A small image classifier, trained from scratch.
Model: arch resnext, widths [128, 224, 384, 672].
Data: trained on short English words printed on busy colour backdrops, 45211 training examples, 12.6 epochs.
Rows from block 6 of a small image classifier, named by matrix and row number. Rows with one number belong to one channel. Each number is 128 + 24 x the weight over its row's rms, rounded and kept within 0 to 255. All counts start at 0. Numbers have three digits each.
After each channel's rows are labels from the 100 images, of 14976, where the channel reaches its highest value: "place" is the part of the image that holds the peak. Only what is clearly more common there than usual is listed. The data: short English words printed on busy colour backdrops.
# convs1: grouped (8 groups) 3x3 conv (model.blocks.6.convs.1.weight, 192x24x3x3), inputs within the group 0-23, a 3x3 kernel for each
# convs2: expand pointwise conv (model.blocks.6.convs.2.weight, 384x192x1x1, transposed), outputs 0-191

convs1.117:177143103123104155132098097120097110144120150141126138096128145133120128113142131163128135150116138094069149127139148107146112101102124126085180130140153116080128145107134126142131124145142122125132138102117165121132099119140116164121138093144167090166138163148111106148127151162137130114119105104110213117130114126124154102123128103109130129165155122141134116119110143167129129147080162149128138113070152110087132136133118148177134164085133136116131140087130135117124149105092157125117177110155105144100137096087127170123133107115145115132177113127096135153122114138121111209132127087140140117135151144172114121113121135136081151107140180103051142
convs2.117:144110139140133122127079153121106107129157205104124097073101133169132138156088096132152128170116152085160160135131157133089128093150121116175110149130119073149171129144143153114126145141131100109130129166086137126119097130094109177124133121142132083165159143092118098116121116139078143133166120131128122161147162142144075120147126188116106089111186127120128130139126141121100107118126122117110126150083126087098107154136110139095154153140151073151124134153126127150147149132157142156117132119148130185155140136125083122103094112140156209115118160122120123163138140111141155121
place: bottom centre; centre

convs1.144:122107137128124123119131109137123112151122139128134157131121112131114114128111096112075134117119170095105102133115145133155117144118078130116162129139124081185134100156141123148096157172123093176093171138119088201117120126176140152114144133096115127084131109109089120100139144110112123144129124133110095157085160127140140158115160149112126128112108162084134111130108108151143132121144166120140152114147152115111123141133132076124125110113095117114134136079118109069112100086178096042179122155101116119096127123158154127133123106097141105088112099126124137153125115167126144118140144088138119081112121133150121140102133106102149142130160132144181119
convs2.144:134154132171127142219096122102121143122166146145165094159144141127115150129167139131094149177129179123096142138154099113143121122094165109134128098125160141121123135142101146150142137135101140150135140137100131151146094153106096166133136130126132122118106112104142168122159174166151108131135133123166146123089157124123134143159123141108170147146171129154091124092121116122119120119127109128136147121146112139153150104135144107129182070189167134112150114128141135172129113121119076135146138130074126113161148127128108097144145151109119104148150110104136156110128200130128082126
place: middle left

convs1.186:106081136102143154126131114142123106111141111115133139102140125120128095110146113146126168116120117128132109126107068135134137143175069138114133122149102142103123102092086111128095102133108094178093109151103119117142147112096132140100105172112108123129113136102092097189090139166107148107153098134136137104144120166113124179146115119112128112102113119138146135138149114128186102126124113136144123134139121113138080131096177152170115146094124163116157122121079067119129134142109117135104147195113090146135108122121119142094134117149163097119082097164146095120116127161116152128103125123152159120139182096128150156150116070112141166097124130105134160
convs2.186:080138129137095142110130176144109150135111182121130138173143126175125147097153131134105097129100173123127134077149120092123111139124120140158141126130153114122075134090130127129123128080165141098127120120169149113137154160093120147101114129139138115105097133120122127135078142126091127168143120152086131159118128092116139183118154122137135156138122127161107109121153089156140099181141114140123127142111183149118134117132150106159148150126128143133118098139139109142116155137134098141112147121097127158140120111115120138083117146141128140128096138104123132129167180191101138131
place: bottom centre

convs1.190:111116130145144139136136083121128129130152112106123122118136128113139143109142128116126147155094127139139121093108099139162129149141144136151097164172131135137114125122107147185118144140092111106152070144168122123136105123078142138127110129115123099141092117142102142121121127140191111099130118115143126157098101140108159127115154074147131112160125123113132131096137148150138119129132152105122145112133152101111136145138074154121125102163142140090125120144180106133120133153101124128053170115115110093121194140110136131140122114134116125169128112102196149127205088081108131107179101148148096113149149099100127119172115084102130123193140127101121093
convs2.190:156154120102157132176127107122114110126170133128117116097169131160121141098107091140143158157091146139169114151106202145103127125132161160162106141121101137136096125138131195089129103097073142146123078150170141129126154135133120169134150136094083098172138081095134106113136149089111117133122146115124120137089090132094145144107112148126124117132143122112153159137136113098153100069125140159165145153092167118110122109122122125111130090137115114127139124138139122122144146104142133066170133129110143102111157148125119113148174134086141102113146104157127136112126138171128123128
place: middle right

convs1.9:100086143192141094159147089130177098114154105138147148102151116092171130112147104129096128142124145129123133125093132104095136090151133140108151154105155112129116140103133164137157143105119167071111138094134115091137122129086094142108102111124142059098154123101121140165093201102115134090139131131133125138101147155116118123123135182138137144106136117114163138106170134124156141109127126146146117125138120147125118128135139129163134125091134122171121105136093097141103125147122130149103096110132163084100132146110098101085153049117135114130093088145138089146131103129144093155183094113129118116163115131180110133125124116127115124130136137149126158
convs2.9:103119128133147182165085128095136134123147151150066146132107137116129080149152123137117150170163154070115161120159161140137119077075130157158148161122122145117147122125064077097157115125135179081176123141118154100134150102147107129126142113120117214138119107076133129147110136166111157136141107149113110146173161116152115126119119177130114141145175128113152137122129130122138159134131132145118123110146140129119128151129122100112175167117157129136122141123126159116125105109116133095123139126126143084159097101104095118132106140109145141145129131156117114113125091056131178139
place: middle right

convs1.81:118114141168125113101134167148122174115111106105129135166110124153143122092187131101118149113128116126094136121104133108115146133093136112090118114090127128150136112119139115101118125136139152117112137111118128154134128133125170117134099148144121097130145127152083181192128131130086101150167116069110123120101087138163097117136119097124108166101131191076120165136146122137084125097119092158083111122136156113112122144138099143113119117154131138119121102140116115110131133139161132091167114146126137146092139114111159159181102161125113106081143135124118133158122149138172113137120135100058126154158099111125151136142122144146173132092175108127073078
convs2.81:144137145126156068086146101131144119140117087189114118150162123084112157114055117127135110106128142082108133133104103129163109113162120122047082139117163140103108103127144176138141135124104170131139166149109105103137088097146177128148131105118078137131116147158133138103201112124128106114116148109121116119144119124162065117145154093125124139198120119133107126098126120128130182142140141143114111158160132108133127114125140099131096138126077128114129132153120162112086117092138093128124130138109144161146132134127162163201121112101151089114065133152150119115125089116132116127
place: centre

convs1.163:124131123124137119140134150093140139115142165120123087110127087082131122145146102082143164096100164109136121128142090118122120127157112139128174159081134167132101161099137136124125136102152129121122138114118162126132109122120135146151107111150157208112124149105122155156134122123154130126112137126106176104120130139098111129155122101155154134115114126120134094163102086129172174084149137129081153112151109116148229102088124167111107147148116133123118121134117103141170073125153141096112134146151134099153134120133146139153105160158118095176109104127097114109131144108133104127124111114151127133112174080094109130110172160080130109162124112126160134
convs2.163:146129133115142131113156124150137131123167092169146141133120100122136138161194112136113125121090079149105164122112134109133104136128155113082153106132135136130124135134182117154144158101167112152129083109126176135127117150108176154152128148148147077144129126081134096145118114118108120118119132100158101143142055130139110173150119110113107118102114135106143133109102082148115177146120134132141134134154093100145122136130112108151105142074136106114124089162161120147159118079135141145161113138114135126133126087119119151155135176094134107134088143121124150108120134092101161140
place: bottom left

convs1.6:089179161099134151142094141123134107125143097128156124129103149105080120091135137132123116139110131135114138093133084104193149129121082129121125092116146134098142102151147103125120170115143153125107141117097153135120128126112120093127106186136101193126082105171124103120131116112158100130093134146121092133149083130132138141107146141078121192112122125092143140126135119094137155111158138085167159110135100125112110119158139122150132144106158128053132128141132107152127115133094122157102112128131083154115077139102101148072119145145102158063149135132141149140098111140091126150133139126119062123134124116127111126156104122095147129152116125117150120
convs2.6:142158139126113140182138122119120114145103059124156152176144107072136133079110185133156066079098134133090141134116141102121124107125095149114131110136134136129115159156129131111133118131152158116101101109117121123129087148156148129122106108147121110129137148076133108114148118079127147139091137140142089145104166143072086135144137097130167111133065125151115122125121130114131098102132148116134119106125106142125121113134134123127109140104139179143126130166134075126093099113104081103115121131165123125131128092120145163138148119150143083131141119109152121094128136098156125121
place: middle left

convs1.58:122125119133103113092143152173178137121102102131122115098133125116108107097156132140099076107150155131177126148088126138169144183158146120140146152135132124131145104096118120147118130089150156154102109122126130149138104194113128110162093112179154119121167139126098134131110124200093105081119128093093171155106138114112142151122161115104125142111130146114111182106114095105104124120121151138102135100114117149157090146124126127147145182090161143129096136135095146072126127193147144139109113092145139118106132151125131115138163095091103145118149157146091108094123111118155093122133139110089129119116127132119162154162130117102090139129146138146147116
convs2.58:099128113103095165142136117127124090120162119132118145104110128142134127145148168110122096106118179123133132109091133102179114120110140118195134132133163136106148147136123113140128108156122144149122102150153172132124119065149138150142083122119110126107113095160125092096137119141146125177145144124134095165157143091141194105144133156111122131110107122154124120132082117143112137123125132116125112091126122123126098141134133096117137105159135171125118151139144173100117137094071146140094127095137114126101083121128091142142199109164104065156136124131098118119129102112174128129
place: bottom centre

convs1.161:131114114140115125123143113177112176145116097167165107127153145181110108129185145143155069130138094159130105129129128120135141142114132145129138100141158093134157132133130145107107136132147134134142130112138134116133155122095125129104142088107132119107085143108141095176134104119128123143144119143116138133113115099173126081098149136081113150155102103160154141170144176128084199144151144177139110126098134159108091110139090109107184107131109119125115123129118145113098104148103136165084127124123116132169115145125149137068134126098126104103114160145147116125111173114166139145157126133111109139119139142167167107130110176079131114126142141181075130
convs2.161:093155121135125136105103116139090122139155179136139135113144118119119143190135069128154066146166147126155116149156120110165150114112132146156076126123114183136079138125088159130122166131145141092151117130173137124122122145128105085123130135106119127104120125156133096115142160126121116138156134103082094134140114099100197122144139143119150150083066148128113169113071157142142142177123127118141127135080082130128166134126110106120182142141145123143131124131136126157109119128098097123143096131120140143142115122130147146129136118149151127153146175116140143103127140074133136133
place: middle right

convs1.44:166092112148153144122091143154097119143109162117141164122070127150141091100119097119085175058176106105158133108137088148117158152104186098117096162100122145109121129126140122145154114136119147063116146138136132103145123139113086107144091158130149124122124154135163115095117120116125135119129127124128074101151121102121100131109126111151124105166102114130140155103108126103127106126125164095111125103159112098160110099115118145162125135159140121153189139124109132107136152121182140111134132075155102117143051169139119138086163121142109114103173149107140143130126127124152148102146099133099107119116131119120118166135120136146108130129121119086152096
convs2.44:158125117137116167144126131101098127145114114110103095105090124159130073109145120110145164158092143110080130100107088150136148129129131134100102126131097150125121140135102144123124138139075157106117139115149125110108137123128108122135104123127137104166133109111122126126138133135115101145143129153182140106129103140175172129096131148146142121148087138164131147111144122162157167112139127122137176108145092133146135139128153129107096120147117107136108166141110080114080116132114095130149194127170171156149117142104094153104102144058110110132108129157193124137132152084118124140
place: middle left

convs1.61:127121145122103127093119198118133133151128145090101154131126124137121134180120156146160155149124158160093116159107119150136117118117102077136130084167115113194068171140117141122175137094148124111126135118118117115124137156166122106111122084139113125117115124104149159128084138109135113142141124154166086117107105082120147121134176114107129120137130143096168124118124120118137135105153120148112119172135112108178115134112125083151134094138108098122156090170168112113114114156082086198136159094140161146119113097099090151114122157117110132174108123121155128151101092147128131108137122134154162127144111108147089141129137100131095093145132103123130117
convs2.61:084140132092118110073101102139143143169157074139135107144107184136125130107137121122110149073129165152156125096151115083107114144118133152144180159119135168125117129120119136102116108081157155138098115119111072084125145182131131129125147131158163122168160142145113076145124147155114109087108116134112114149130086116123120149150119135108107146103172114135147098117112185131116167147120132152113149118151125099097108132125108118125144148117124126119138061082128140121153145127155108172128149121151126107121154113128109111102122110073124125141123109087158154119136149119126114135
place: centre

convs1.84:142126190097126098144169096169139097118145096102134124136144137167130126147101151129090120141099136105110197138106131109125164129083157119115114161054170154145184125097108153088165119131188141147127110123132119089109115137115118110136144132123135131139116165135135095128143129101142149135102116112123092110122137164126106145146131115156144138112090106139088128131116133128114170107107097189118173124128165097093160112105128129118123126114135120164145101106108141108152114110175143125098099105158142140138137139132169146114134099050135139126126134107129145121133110095138148092122140122130142087147098127148125123104146116150160102103125074146086139
convs2.84:113132110130167129068175095138143144117144116096133137112122115135107104138107071114119146086107105086112130135123134088125131124110115162129102130154112116115124100124096121100139143168068108120142091124156158118121154115134158118134132106108111099078103051138145127139104152091191153171176149133125120110150184135085149127116135098118131068132140096161132131106105115132156122163128150150132140128124116131133147117131134110132141120122104066134144121094140122154151118137130130095142120131138137122132123098104130157118107191129137149116156133125116129133100204120098127118
place: middle left

convs1.55:125140092132147143143137139091151136176141156155100093132140123149131134136117159113134095155134189109117131120119162146116131096160133146068112104127102069136140117165176139143152133130155119120160141113132134095134123121088111115162167157108149118090155099105119121106092177118131156096178108092163110113118118146095134134124120088136122127092129113154147108138162103144112087154088121123157069143140128117142093123130110153119088136143113119127106104086069156082095138111112078119121123106127124136144138115137132150101117146102150122097073188141162165154102121089171143156136102129136146135143117147140129130095143139146120152150097115133120123
convs2.55:099155132135198142150195167115121155114125106139129155112140127126119135145126153134088143140121115131175154113151157167142108119122151127162141130136092119128179117134133142114124139103136123097136131139123183108144111132141094148140103151111194144121102141106111176118130122118160115163159112152168105119103128117140063132140157124118129128103092117108119172126115151109119161102148144138119103127121121127143126128138095137106149089137133128103135101146118140107144154136131119112162079135141096104094100114130066128190153154147121078141154104098144141098120146110129130124
place: bottom centre; middle right

convs1.101:181113170173122130146090138100119126174086147118106128109134122095117115142130110116101159148125092114099099109090134153161115117123125096075129151096096111119102122089123128150125122103126096107166154155109168137134148132105162135112092146094093113141174122126153120078121100127136130131111136107116122159145143145182137125156146103110140149131131142140136132103128136120157134125120132108132060086120174147130142128133150124106134078113125174091108155077133129131177137145143152154145170136128076137126155116092107140119097127150149128125115094112133095133142118110085102131130171113176138130106090166135129161185113115142099115158128098089100135
convs2.101:082136113109134150119111127152136130097139116127089112141070148155139134142099178141104155087102121136096139134116151097160127115107122124160100118120131131084121140147148132131120119166105115087144138148110166136134112139121060095131132103166121093127156153098139071135156135120154089138127123152121139107163135101090141120131135067118131108131115128029146117108136151129105125096124134123138058120104119144107121138128096076121167099134140120124129082118119176138146100133102139160160108136113126131119145089125154094150181075122139079146149141137118108174141102130143127137
place: middle right

convs1.91:131154149135125134080096132140115109118150132126136134123121082171085102142129131092185160145106105147123127140161134127141144128117112111142150143086105174120103088163160129124093169120104113138116099117110148112135141118123122148127124139142099126104166100103143129099111178146143093145130117114138165172135139156142136087065136142133118130131130167089145172138132100132081118113098150133121133150144130172129099139150162074137139172123133137140140146127172092176164115100124138107131154103111132163151115128134079147110106087139151145128156130126112125113110124135122116125120121079096159206184125114105160144102147164158113106079132135127126145
convs2.91:136121139098123116077145159134106151105103127177089128118149120109137116096128099145142177162162160125167128173141094139137090160133105141129087161122126145137152087141098132109135114125163176153152131127080108123111094175148103146132095113098156127150129127111122114143175124133122127134110108149168167194116117138168150151159153156133135114117097109090126122149140132153155137190133137125152167135044079101117170115127120119165154153075125142133119108146119129121140109159120112139153176143135145132151132192142124125141113112088106100176139152149140149201126108112144096127
place: bottom left

convs1.114:129136131127112111114118115150132174123121145153125129110107105122152113098124129145140090118092135136129147108105109144165099123128146176092128110120126126122128080133094140120137088149113148130121117170118116092139121092120125133137083142079103140157099092090185111092173101094122139089112146092165149113090154137150118165110154118134123176106139127092112097121130173092133136132143109120137119153132142055143088114144143078098114149122113152133113174146139110168102132141121141134097142121114089126115122158120142131133116128169124132133140108105141087101131145138100178143173143141176146181126175099140163145100113148179079145132118123123096149
convs2.114:162138119128114107174119133102120125158141134157126116100111139147120123179139116112111146095161182101119106095129157125142114165133121125147148157135139101136147142111162135143141088078161123154110145154129134125124058117107086132122133078093135091162165153129135087132095143111072143117078142126141158134114148136116159161162109133125096112112131127136139115129163148184123119156131110135124106140169116139152106118140137126148144116101154153103114110063120141156130114157099194137115166135171153123122079118137130128099116128120132062133134140144122103161093160095099117133
place: bottom right

convs1.39:181115100146101152121115130140104133122133109108107122185115108124121153097101121136129173111117104135093138152111114163124122108110108144073148119158104145087147176121109093119116093108121175105089139127105081098158115130113135133138167164123143081136115128128116155093175108153118122105142137068186086100133128114107121120160119111157100099152111138123151124135135123146156161117100144108147125088133117110154110115119121145115104128132169119112134113173131172092085140132097088102138143117111095145122068078112125132124140136150174136123158148132126124161115188162156118127121137149116150110166141128132137141198137104138104106114140131107132120
convs2.39:140161121186133116127146113152143151168118150106081162141107108186144112116099141121141146113156213141114061114118101123132120100129089110088112088115139066131142126136127159116109194146106104102169183137128111137135135082149061072124107161144098149121108139139116113114145106137145116101149125125094178118118096142165127143101128127119119141106137129132105135089091095119124138155135145118130172125151122096131120124113130144154110111133126105113102152121137127181151134142116147143143122129182119099083100138142104128112123101127107121138129121133116141164111103136106144124
place: bottom right

convs1.116:163110138142118112114135063103190103100131130119126124114145155149132122152120120086205084132133121136124076107122152112123155153153134100190148145120095098133130145097078085150128131100156163127133145137097118135149148046096138161106113176097107123110113118137127087126145136111099135122130142110119110200127104131097106107119131123140120126118153151122131122145112105119114154114083152101157076163166137113115121155096156119109124105191120107136126173093128138129101146158138146134140102139125137135132127102114134119131125127116105131139111177135130120131089115122144109126114118122177125150157137095164114111138139122134106127104128103089143083
convs2.116:138139139146128116106044118126195095174170120157149114128179130116125118097165133120158124141125111096070106125129111145138136078118148176160104105124077142125147149138147162121111119136175126135150131133107172106121126165080079127140104138148178210128119128110109104100157101134133085188149138154122138161139174122131096140145139123123144149141135115127086119128134144128142074126145147104129105114134131086125114112120114139135092110152101122107153124122132115126112144127094132093121120123101130171149105101127133139111125145145127157140134088137132112108122172160121113134
place: bottom right

convs1.146:113143110120147136132144118134198115089112071107115166086167158092125083134105129095156141131131085113137128091104127132098118155108136147131117143125118111112116164093153111127120140109107150108089125121130143139138125147145120115116126118129093114132135128113173114165136101162140132134147114140123227100119137092111142115118128140172115188140081153106095127142103174181157136125160129135131117123120116139081108111130112120132119131104125117139136153150134081158163102171105093162124126132175135143137117106129122154138136122167135127091105137203121122082105141118126100118120128128130168138118123123125101108152104155101101105188127153141112113
convs2.146:129121127128094133133144163160154112127161094114112152117107140146125134099184138128112116097127143073110145107131144190095170154130136116169112149128114164127116136124143156184121114126116108193167135128142078115121139171105118085134136125131116141153150102174131152131094126162116101119136144104150146124135131161128124132194114114144136125133153134192126117101131156132152117111118118121125130106096157129126111088127135143118147174130107109139101127090133146133149139101114129137152167113146140121133146073131134088191144133104114094128069083132101122159107116132127123131
place: bottom left

convs1.38:117126152126118118125090125114097088138120123093112089130102177130113133092173160145117117129106138110109116138156086146134117162120096081099153149094112111142156107110127159138129088123094102101111175107110084136097131145168069097118107156123134159122139132116174118145122186146152090167112142131151115138144111111110124082084140133164099121130153172130157118077135114134116138143094133128128078124116145138142113119137182134110133115167105099147142141136123120116128161136125094116105103080101172099128096154109098139148122094176146139089142131110118145134174115117123170139073100124105123136152127179134123166148132117130112114127113096127126123
convs2.38:126153123141109100174111113126150101161086102129132114119162106088136157077088098115125205110135109109091121090097081118100105092127161130142160130115133086112152093112084129180111140154156135110096117122124135168125078096120178141117158123146122147164121101163137129127148137127129141148139107123136137162130208112138151107122132160119120088101114117156094109098177117152127070075128132124117133150102156117128123115117137144116146129096095124114151083129120160154118137117092122115126096136136120180085131128142097140105169133194106158121087117120135140120133076157172144130
place: bottom centre

convs1.79:100122124140109099150119112163110056134114092155122128168147139119114133103108122166130181131121178109121122136129114158156119125139119135125183142126117106128103171121205105131117105121079134109127139104130149105132113127132115141145125137128128165131129114137118117134100128084122131112133135120149112114163138109150160116140103067152108148099130152147131183143104159115113120122168135103140087128138119128109122129123127147151154135076120127140115135158150097124108142090180080091110093104122130130182136149158220142131144115086108101107158151114139093128115108133167111095100085177141103120125112112134097113144135126128115103135126118150134186
convs2.79:197136128133118112126173161090135138087159135130132116122096126110133129131122103149115125186119126138115152119127166128096097105135108156112125135126114079136118127112144147089115106066157135142129139130105136121132106170109129128126119159134111086132170147074133098146125116102107090123121124149122096099116169093121169112076087131154084102121091137158105123137133067100133096149136133113126092132113131126139165139127130131076144134122113143118131079111135141111142151116146111144136124120138132129142123100125117152126159143117133083136111144110138132126095094056124121125
place: bottom centre; bottom right

convs1.130:141120113152118123117140141107149133136141106118150087133127142150120101154123164094167151109152154072143155120121133117128093149127131114143124114145100119140089166073157120133142157112121127168076133154121100137123131121106149087163123132144121115115134119130136125126153086120100173080166114119122128113139086161141119132093110141121131116147137135134123136121120128131148136115138119099165128104141173140164099196108136126130153086141162165085141121095129099079142107121175084168138140130143169098160153113115136108130095164189049178122147122152110168104112112107134136125140110134098117115172139114141115092149130159141078108135103115118148153
convs2.130:124128120163121120176082076140114108087180118104110106127110143145127112119141132140133120136118147136100166165099117140115179107124167095158122134123139147104121148118095126137111120123115144106111173114161136147124134100168100158153132121099125151106128134171140127134125146102077174179127144112161135079098080117125089113130131126142133127147134102154131116076099117116128087130131111153118124153161164156131145110116123121130152132120148135145130158122123165165144131142120071102100127140131112121091118125106139128127092135125132167121113098135142127160061158124144131121
place: middle right

convs1.22:130144116118123093087114131101102143098116111124118102114088137110134094105124124089114144126122123127114130142149142127144128147117129115140168125148165131136106133110151128135149128135142125184110130153113157115111178150073147153105183089112161117190095122135121145111071097115109101133135115126102146109124117112106117113107165102110129129107130145097098143129134141068180100162104120152128125117110099113097131117166115119121162115149129084138128134091088148120094111143101124093110155120078129145095153093093184100090167154092181079080159147106144146151123141149109139172102114140107143132140109141101139149106151120103107182153125127116138122
convs2.22:122152130147125143094126113099138124155136133089099098169119107166129098098127146125114139093165147090131096136136149122115126109133128169090143143120107140116123106135090168165129138113141158109174140142131115150126112114189127157137111124088169143114108125106139097131152119083124122090099122121125144196123142113104071146157102091141121143144100112128124110091154127110143131133125107113119129113168191111138140082129130080124112088119132137144164102132121131128142140139110110143140120119151137123144140127134110155168152121085167116116140113164163115154168112155139168122
place: bottom right; middle right

convs1.20:131135098138141121111121095142169043157091142144161098142124115123106130144094129141113120140133102138114157156084113132115182145140086106106112140122113138134111088147133122123129134136132098117119128106207110124154092143190121128143084119162150115144140154083103152130130208110121103134161141136118113174109111164151111166137118129141117161139126106164104119129096128140139135145136108108152102127120115141111143138148112164096117094142150089091172153120166111186087118118146138147097140147090123142150103110092105166126109101188124141123129157153117135147121150133139097124158096117140151093120137103141127125146117150132097137141118089116142131
convs2.20:114129118137160136155143102116073101081123143172168093127161153144139123115131149126139180150117107130103091118160131167105139109102123121092187139128140135143077143142109133119125123122147148130137115123127117154117098151132128131132120108140106101157124098101145123150135132208093062119066113127101187137082112097106091134079129092121124137153131127103155122129123147156119178134133135125123161115073117100160140114139115130123119134072107086116122119148117141125135132106187155102128116132131096113144156103140134112130141079121118110103112153101118125102164150085133124136
place: middle right

convs1.86:170109109085133126099132111152120102129118157149137090105161130086146139120127118124143130107138106113115115175118100128083108144118088111094137130166117127149141130117137127141110140141138116121138102114161136093087124106141121126130122135147097130174078152146136140134162139051159123102135098136172112132176079109144107102104111188090138158136124127136080127128084104107112127117113082131165093145150136132125128143107135122109144157119115185142126113094138124091152097118134100143171148142109169145120112120130143148125083125092122127120106126162124087131132145105107159137120097172133131053134164139105111148142119144110180062142132146131122109
convs2.86:109123119156136109132099138107129147170145138112130110149093121172120140101132162129081058187119116144119227132105085131122162113115125130167105081120138156125134119117112099090125128094111115128169123164114153147124138148108076098115145094099143160120121146129141114129147110152089171116130126146109163121162125126099073115117141077159127177128139129115136113141107143102106148067126135123124163151113098086118134156132144142152128129114110118141144047152138123109109148098119130153133149124161120131104122177135113113183189139119106110135128152139101119142138183089133109122
place: bottom right

convs1.36:114080111155108128125105126124116135115128119145079165123104121158094200076141134148071139116139144097100125127162143143091137098103140122124112117100139104104139123121135114143125123098119124086125145112125107075113133107128173142170079206149147164163142145121136124095115101107107099116134111102125133124113109118123097121104128148103115127145100156160162148117105130115177132133100162129109147113104099131109142097133122118119144168142121106160140106130152108106134142115155125097163105091165105099135096103123144134116090125101127085142153175125146118152141141123149088102172085166126180095139143133093142128121084157104112142109102124124103167
convs2.36:118114129159086150158093124141142147143121134121127098158137071104124119082153116141121128165139163091067085092110167164123136097119129146147105095130102122117124156134143137151122155124142150107169104118122116119135137080114102117133139141124146097137109149136116146121111153148100132115086119116138120196107152133124111120123163166104124135079106127118108134125160082098119098179129139129154148128102150121125146100135126095125057079172065148149105149153119099169135144136120117172121146133114127086102100135117110201130100119051118170132092155178190118140100070126148150122
place: middle left; top left

convs1.173:122146105097170152154122085116152096140118150143124139143158152100102147145121082120143128130125070120134147120139109095139132085118109102140125126153144121163143128141084111155152139112107136153157122103124184103074111114093104138104084119135132122136132100119141111091121135111151126131103168145080175132171108168146109134088139108114163110114113155118134126118118129124124128173132125164139116140115118143085158137144127143135084133109130130142151181177156130112098123150129113127161060131186132127138122123153150113129154125130132116115102080146064118133071166100103134108124143115104160164094132135133146124136138194129111146137134115185127102
convs2.173:130151139155112120077126124162160109132123142123096128143096149192126136185136108112124138116120118153099097130135128117095141087119093110097140122126122113102171138123099129111120150114119132116144169112087132137117135162154128069155125123160194110155162126146135113126153100081077102164080117107115100148150132103132121107126101124132115091139084117075127081094121112120125193114139113160140136101114111189110121141134154108140155124149153141108121086111129112146148128155164138163126146122164113132136017154137112128160108141154110153141137144106148137096119115090149135134
place: middle left

convs1.152:120126116110160104135135117116107133138123140089086129133114142114161131114097170139165180121126090149148156136085110103089126106109131108143144164099141133139133106141118126125126151136132124112133119114128140145125161154120127111121139154088166153075100099116139134093120142125115136109118139113165102167170096097124122117163103112138142152086122120142107136072126110143159116114130202115107176126160203147183108153113101136165112138133096115148133142130113151125150163168111116136143124148115134134156105154145149101113173126069109119086134109151141163148122131187124136119115114131160145126127054131091089099106085127110098114110114125101121124
convs2.152:142130121175125132132162110128121098097143137129144130126174132160125124121105135156108101134129144152125135142114149122108119080129134098143099087128144130123127121146164116079161132138149111149147103135106126119128175132143112106134128198104092127104152075119123146143137120075192155138147119096112121162128128143094144131142090145142091085129080125099150127105114097126117107120142129106115167116100164074095117098113120134086131120119119163136132164125116174169096108127137136183104136136137135150119135170110135139157100126172143141145127164172164128110087063139131124127
place: centre; bottom centre

convs1.3:158097095130117076079163148135138164131145132112094118115145117123106156171085088184137156109127116138109144123096130108149171094128180124133124116132135115124111108102120138125130134121127147102122089092088136204136078096114141120124142161134105109155094145101108139116098167147125082114106114137114123123139109108143088113169127101095129036082140140115166132157108115171094072152116135112132133097160115123163106145121129134136125124145111150127072140116117103129151138122158138126103134124127124143147086187098106097127113145160118154128148118119131137150113155110155126130168113133094158153126105131144136121153103130133136166119121147124116123
convs2.3:194137140105148160136116150146117101164101110119104137155132134127133123144138151136128152145124112195136101104111080143116112107114129123136126133137099119123108122128144170135125114144145178130094146155091125092128118065153130085140160085137120137103162164080126144152197198138118090155109140117100157121140089148133152146142115097124104108135137141116132134104142113142138179145126136125101141128136115104126126093124114136135104105115139135146104114137134144081115113141069098089142160132163116178124128181131064157184116102142127121115105112127133131127116119130109133146
place: centre

convs1.35:141126132167098116154116143173090097116134104097135118119114192126102123169124132162121120100128105101157115167130112162129114103118147121081169159102119157097141099096088147145129108131104146119155156160092130108091074170140098123125135125134119146138164112139113115114077131172172141176130144116091135162169148100128109117131102090177160193156140117091174127130121126110109135123111105133127112125138135114121098116119178133132142131147140125123147127115150141110142175152076104099134158097131148108085117132111122133134091108172159134110114149134130101115105113142101154134106083142142135143112156109119117167120153115170093111136134111098119103
convs2.35:166126119142127133099094143116125109139155165152113115121145126146131122114082099154142151126133152076126156117103068061140108099141145151137070127136151098119099143106135117136142129117139135073073103109090142125134134141157160136121113140161152097151129142164123137115169144086111135099128142117116142138102165108141165148110161114121090121129105130151126123093136118126090126093116127143152135129121162119108091088132113128109197124167098121138149119151121075060118126137086163098140125135124130106124115131123147138127092141121140177125108077115164118115090139094120136139
place: bottom centre; centre